A small masked image model, trained from scratch.
Model: 32-pixel images, encoder arch vit.
Training: muon at rate 0.014, 15900 steps, batches of 384.
Data: 245000 training examples, 24.9 epochs.
Rows from block 2 of the encoder of a small masked image model, named by matrix and row number. Rows with one number within an expert belong to one neuron, the router's apart. Each number is 128 + 32 x the weight over its row's rms, rounded and kept within 0 to 255. All counts start at 0.
Before each expert's rows are labels from the 100 images, of 14848, where the router gives the expert most weight on average: "top examples" is what is common among them. Only what is clearly more common there than usual is listed. The data: made-up road signs on poles. In brackets: how many of the 100.
# router: slot weights (encoder.blocks.2.mlp.router.weight, 32x128, trained with AdamW), inputs 0-127
# up: expert up (encoder.blocks.2.mlp.up, 32x128x128), inputs 0-127
# down: expert down (encoder.blocks.2.mlp.down, 32x128x128, transposed), outputs 0-127

# expert 22
top examples: brown face (42); white rim (33); red face (29)
router.22 [120 153 126 125 100 135 187 110 160 130  61  94 136  84 141 128 168  90  76 132  90 183 133 111 147 128 132 111 131 154 130 211  83 110  94  70 121 167 119 162 153  98 129 165 121 164 107 179 146 144  88  95 122 138 183  88 122 132 131 159 137 131  52 133 123 102 113 121 104 102 119  99 147 106 103 129 168 123 164 101  88 181  88  89  89 191 149 117 125 158 207  79 159 121 137  63  49  91 155 167 112  79 135 137 161 141 109 131 171 139 158 113 108 128 111 173 114 114 110 125 191 117 122  81 118  83 129 134]
up.0 [113 131 129 151 116 132 151  79 126 151 150 250 114 151  95  56 177 132 121  92 117 133 124 176 143 169  85 180 114 124 139 163 133 120 185  77 183 170 160  51 114  96 111 132 103 141 103 164  70 167 126 119 167 115 175 198 105 134 106 132 114 135 143 158  79 119 128 145  96 171 125 150 121 170 153  87 104 156  71  75  92 114 151 114 173 133 178 125 109 140 121 105 108 141 123 103 164 125  83 167  88 154 135 146  85 141 100  81 163 106 159 103 111 120 115 155 141 156 113 169 174 139 109  94 128 119 119  89]
down.0 [109 164 137 102 137  83 127 132  72 130 135  91 135  64  80  89 139 119 105 146 130 137 137 115 116  78  61 100 123 125 109  94 186  83 147 196 119  94 168 144 103 100 131  37 133  92 129 123  95  78  90 175 114 104 157 140 186  98 106 120 127 152  94 116 164 123 108  65 176 140 136 128 171 150 137 122 115  71 120 145 172  95 100  98 106 134 188 127 120  73  75  98 101 118  70 133  93 135 103  89 159 183 111 144  89 140 125 111 117 144 162 165 122 106 151  93 122 176  99 141 113  61 140 152 121  96 184 104]

# expert 26
top examples: square sign (56); yellow rim (40); green rim (30)
router.26 [100 117  40 142  98  66 119 150 145  94 110 104 118 141 175 153 125 128 119 149 118 130 142  74 130  91 113  90 162 124 148 194 128 121 163 133  50 107 115 122 146 169 100 143 148 120 152 195 121 123  79 116 145 167 148  85 145 159 136 153 100 208 152  98 111 169 131 131  95  79 128 101 123 115 107 131  81 176 178 170  96 172  96 108 124 151 139 100 110 138 142  86  93 191 180 136 136  99 122  91 106 130  94 163 152  90 133 200 108  85 139 113  53 103 155 117 127 116 112 144 129 154 111 201 135  94 167 165]
up.0 [117  70 139 123 113 176 124  74  94 178 102 122 119  62  94 147 124  99 124 127  80 124 145 152 136 152 164 149 143 137 158  41 108  97  52  78 150 168 160 222 154 163 149  96 132 120 126 115 159  85 184  88 161  92 171 127  98  55 162 126 130 116 115  82 129  88 163 105 161 153 164 121  86 146 128 142 110  75  92  97 128  97  90 107 141 142 146 172 158  96 147 142 124 151 110 115 141 148 148 153 131  91 149 168  59  99 151 120 165 101 148 173 129  72  91 149 117  97  82 131 106 100 131 103 146 123 149 124]
down.0 [123 144  57 153 118  76 150 119 180 133 123 136 118 112 112  80 102 129  96 165  74 118 152  96 169 103  80 105 158 101 148 156 107 143  84 129  76  97 168 166  95 174 111 107 113 163 128 154 151 123 139 173 174  91 117 160 174 140  87 184 144 107 116 155  74 100 124 120 133 112 166 137  84 109 116 167 137 131 180 140 148 173  98 116 102 180 138 108 154 123 110 106 176 107 112 167 145 165 128  89 101 141 161 171  86 103 188 187 131 136 106 129 148 180 144 136 168  90  83 163  70 127 134 116  69 201 182 163]

# expert 29
top examples: square sign (56); teal rim (36)
router.29 [117  67  88 157 158 165 114 136 113  92 137 112  97 182 176 140  94 127 163 113 163  79 156 132  85 112 140 115 131 110  95 156 100 133 114 112 176 144 121 173 168  89  85 122 103 102  65 107  89 113  90  96  75 173 128 126 112  92 136 198 146  94 140 120 130 121 170 124 138 150 122 154 186 166  95  50 126  65 127 107 110 109 138 104  73 122  96  76 112 126 124 109  92 122  88 183 124 127 128 176 121  99 124  87  93 148 154  85 121 148  90  27 132 111 171 100 127 165 138 124 106  68  98 126 133 113  73 109]
up.0 [139 147 156  72 114  76 147 127 123 190 184 186 107 180 107 118  90 134 112 152 160 177 117 110 101  99  76 173 133 181  63  83 173 143  82  83 179  71  72  91 172 170 119  92 116 140 123 131  84 135 104 127 124 102 117 187 156 154 108 151 131 126 160 168 138 102 105 151 128 152 119 152 104 117 150 107 139 117 140 131 185  99  48 167 171  89 175 139 131 135 123 138 134 134 155 106 108 137 122 105 125 119  86  77 132 178 155 123 166 125  94 144  93 145 125 140 120  71 165 114 104 118  93 152 139 118  37 114]
down.0 [104 132  94 139 134 177  99 162  28 126  76 159  98  90 126 151 119 109  65 106 110 116 123  97 143 151 158 164 138  96 126 126 180 173 147 172  91 170 120 147 127 125 138 169 164 135 151 177 153 142 141 103 114  87 139 162 114 113 132 114 104 202 144 119  98 197  95 200  84 153 109 149 180 144 107 145 123 152  74 140 145 117 122  73 110 156 122 101 103 166 148 105 116 128 107 169 118 124 127 173 133 117  78 156 118 143  99 107 189  89  55 107 114 132 116 159  67 162 119 192 136  98 142 155 185 100 164 123]

# expert 10
top examples: black rim (48); square sign (47); white face (30)
router.10 [ 83 142  58  86 145 199 133 103 108 137 147 110  75 106 160 132 123 162  45  65 157  81  65  83  89 158 111 135 125  98 140  84 115 140 114 168 121  73 186 150 185 181  92 120 127  90 132 116  95 104 144 126 126 185 123 149 118 145 147 142  91 176 146  78  68  98 117 165  96 112  89 166 155  86 119 117 140 125 108 146 163 164 129 144 137  98 144 134 152 143 115 153 121 123 147 115 163 136 154 141 156 141 116 124 117  89 128 150 112 114 155 155 185 161  91 160 153 121 177  99  89 114 131  84  63 120 205  98]
up.0 [134 153 151 178 192 104 141  89 143 120 132 107 148 153 116 181 139  85 106  94 120  92 137 105 144 155  90 140 134  82 142 156  57 133 153 104  97 108 162  45 108 122 153 156 118  92 137  89 166 140 153  99 124 117 120 191  85 179 129 109 124 107 192 124 160 146 139 162 113 108 105 141 136 147 124 171  57  71  75 126 114 196  97 104 129 123 143 110 148 207 163 137 130  96 127 165 139  99  51 186 137 162 109 186  92  95 108 108 133 117 101 116 171 111 162 158 133  86 136  91 134 125 172  94 118 107  85  97]
down.0 [135 124  97 110 134 118 130 133 169 136 135 132 195 138 114 138  75 128  93  35 142 151 115 100 110 138 210 124 103 137 133 137 137 127 158 161 160 161 129  78 121 110  81 106 152  99 130 141 163 124 100 105 139 153 132 140 108 151 142 157 187 168  78 139  80  90 168 141  45 156 156 130 126  84 176  93 222 104 129 137 143 115 179 142 105 109 119 133 113  72  97 146 159  99 159 120  84 155 138 115 120 143 204  65 152  72 114 142 118 140 141 117  93 138 104 112  94 125 104 198 135 119 183 146  90 146 191 114]

# expert 1
top examples: struck through (95)
router.1 [ 91 164  82 112 127 160 109 159 132 171  95 141 150 135  60 127 173 161 106 118 150 113 132 143 123  72 145 174 156 114 163  93 111 100 182 103 164 149 113 120 129 125 107 164 114 146  86 168 176  95 147 178  87 186 143 230 173 168 147 166 159 120 136 170 116 120 139 185 157 167 137 163 125 182  97  89 156 117 126 127  91 114 149 128 139 177 126 183 153 132 136  96  73 105 118 178  66  84 161 152 109 101 166 132  84 162 170 154 149 146 105 122  98 154  80 154 137 125 123 125 147 176 129 170 101 143  70 113]
up.0 [162 119 148 199 126 103 139 111  77 148  98 148 131 143 130 177  95 186 100 113 187 105  84 105 115 148 173 159 202 110 118 135 138 151  52 120 172 170 182 197 149  90 150 143 155 114 155 169  89  80  74 114 123 124 162 105 123  92 106 168 166 178  39 116 176 154 133  87  93 120  77 177 157  81 117 103 116 103 149 109 128 118 130 138 133  84 149  79 160  90 122 125 154 122 132 168 165 139 138  91 144 125 120  72 150  90  75 131 135 132 106 106 118 105 135 124  86 121 149  68 161 143 119 115 125 154 126 134]
down.0 [ 48 136 138 110 140 171 145 134 142  89 136 138 162 105  91 127  73 126 150 232 137 171 157 135 112 155 108 119 103  80 141 124 127 163 175 183 123 155 126 178 131  99 102  76 100 108 124 113 187 127  96  95  78 169 102  99  90 125 138  95 149 114 118 124 100 163 130 179 115 136  65  94 157 112 118 160 109 130 114 103 136 126 112 122 102 210 125 129 108  99 111 165 108 127 140 101 144 114 127 120 119 158 120 130 171 113  37 140 116 166  98 122 109 151 139  73  81  62 171  92 161 107 100  76 184 156 175 129]

# expert 4
top examples: square sign (42); blue rim (32)
router.4 [113 101 140 155 144 113 112  73 105 140 150 150 132 128 173 167 177 107  91  84  99 203  78 145 157 133 122 150 146 173 168 133 136 155 100 139  68 120 129 127 175 124 202 102  96 135 143  91  97 160 171 108 184 105 103  86 123 157 104 131 146 106 138 102 130 190 169 130  96  75 135  80 162 111  47 124 126 112  97 146 176 156 163 172  88 176 117 142 138 114  92 107 151  94 162  94 125 112  41 122 151 201 139 155 112 176 123 116 153 139 156 105 136  90 120 147  85 147  90 132 104 121 178  76 109 157 135 131]
up.0 [154 128 118 133 102 111 175 123  78 107 105 168 104  77 130 146 131 116 102 119  92 106 147 169  83 111 152 123 107 136 164  90  80 121 134 218 110 125 155 186  82 160  98 144 115 104 170  98 136  66 160 121 184 160 165 123 151 133 119 167 129 110 101 119 145 104 124 136 165 109 112  87 122 153 103 126 165  52  72 136  88  71 138 112 102 164 139 115 159 110 155 127 161 134 141 118 194 162  98  86 119 115 179 178  20  91 132 147 122 109  97 173 166 128 145 122 139 163  97  72  73 148 136 130 100 176 136 141]
down.0 [144 115 135 153 149 111 159 124 130 106 144 108 126 138 116 119  73 139  90 185  83 178 102 149 200 114 144 101 163 136 142 177 190 190  77 152  65 128 162 194 116 123 122 122 139 157 126  57  95 166  71 177 120 102 123 117 132 152  87 136 114  82 133  97 130 116 157 139 152  98  95 114  65 140 110 156 143 159 148 142 161 149  70 111 123 155 115 123 136 119  70  61 147  98 130 110 110 163 173 170 118 150 166  96 129  72 116 139 118  77 123 122 150 129 190 136 116  80 166 102 119 105  89 136  58  76 159 155]

# expert 7
top examples: square sign (62)
router.7 [154  78 105 124 154 153 150 147 139 105  58 163 113 123 133 117 102 139  97 219 113  63  46 135 159 157 103  95  87 125 117 137 139 137 149 132 127 135 109 123 120 119 159  92 143 143 180 164 145 112 136 118 129 138 168 118 202  93 139 117 143 155 162 108 149 179 125 102  57 162 128 140 102 204 159 185 159 158 138 161 174 118 154 107 133 118  85 152 133 132 203 198 151  92 146 120 115 100 133  98  55 143 144 145 129 147 142 142 166 100 169 140 152  77 116 149 139 119 126 173 136 163 186 103 157 125 187  95]
up.0 [106  82 126 115 118 155 193 131  85 109 155 131 121 171  62 103 126 107  94 147 206 133 143  89 115 202  89  98 201 106 140 159  84 146 144 138 112  66 115  55 158  69  77 122 113 137  76 114 153 177  96 141 156 198 138 182 172  85 111 194  67 149 131 161 135 161 128 137  92 131 146 148 109 159 124  78  91 119 155 129 158 100 101 117 104 124 102 111 106 114 163 122 108 127 121 104 104 122 135 132 160  79 104 140 154 110 108  93 104 137  92  87  73 167 110 118 114 102 147 116  87 150 134 124 109 116 164 174]
down.0 [102 139 112 169 100 114 123 143  58 182  89 146 127  64 178 164 121 141 117  81 122 139 155  94 118 124 151 123 132  85 106 133 146 165 123 163 168 133  59 100 180 172 142 176  98 145  88 152 135 112  80 184 154 138  47 105  96 150 124  39 124 131 118 114  53 118 130 174 143 154 114 146 122 178  87 151 151 140 133 116 100 130 172 158  76 137 142 136  90 103 158 111 118 163 165 150 169 104  97 103 106 164 112 154 137 125 103  90  83 184 130 107 174 119  84 130 106 177  89 162  91  76 106 120 132 147 149 147]

# expert 21
top examples: struck through (60); hexagon sign (45); black rim (29); rim: white (26)
router.21 [160 147 106 149 124  92 123 104 136  99 177 157 139 107 172 127 139 124  92  60  98 174 101 137 151 148 106 177 179 113 139 191 150 103 127  98  99 117 123 127  98 125  84  72  97 165  91 169 119 152 126 133 112 112 132  99 114 136  35 146  64  90  92 160 194 121 177 107  98  77 158 122 113 150 138 127 191 139 104 198 153 133 165 116 100 176 140 159 121 105 124 142 175  83 151  92 169 180 123 156 148 134 140  84 117 123  92  78 139 124 159 121 138 133 121 147  92 182 157 155 113  62 182  79 108 134 157 151]
up.0 [117  98 125 147  61 146 125  93  98 201 160  77 141  97 100 133 141 156 167 167 119  83  94 134 174 137 133 120 172 153 110 190  93 137 112 167 142 121 133  87 157 129 175 171 122 161 112 132  88 131 163  87  66 107 130 170  91 168 134 169 162 127 140 154 132 126 130 121 198 122 117 105  75 152 158 119 137 106 118 139 178 112  99  74 106 121  56  85 172 159 155 114 144 144 107  83 140  62 120 112 109 107 177  74  52 161 161 143  99  97 143 166 162 137 149  79 122 128 160  91  94 133 128 174 110 122  79 119]
down.0 [120 138 151 107 127 138 146 176 124 195 118  98  99 144 193 115 144 165 105 117 192 166 153 174 189 128  92  94 163 127 132  34 119 101  87 110 120 145 132  90 126  96 162 103 168 164 161  50 122 185 168 123 125 128  87  99 155  95 139 149 176 167 106 130  81 154  65 118 101 135 119 150 142 106 140 130 153 130 186  83 112 141 141 188 148 110 123 167  74 148 117 159  90 139 151 176 144 153 166 167 152 127 141 166 183 154 140 149 152 123 125  67 141  89  82  99 174 112 112  92 165 145 143 131 142 164 104 117]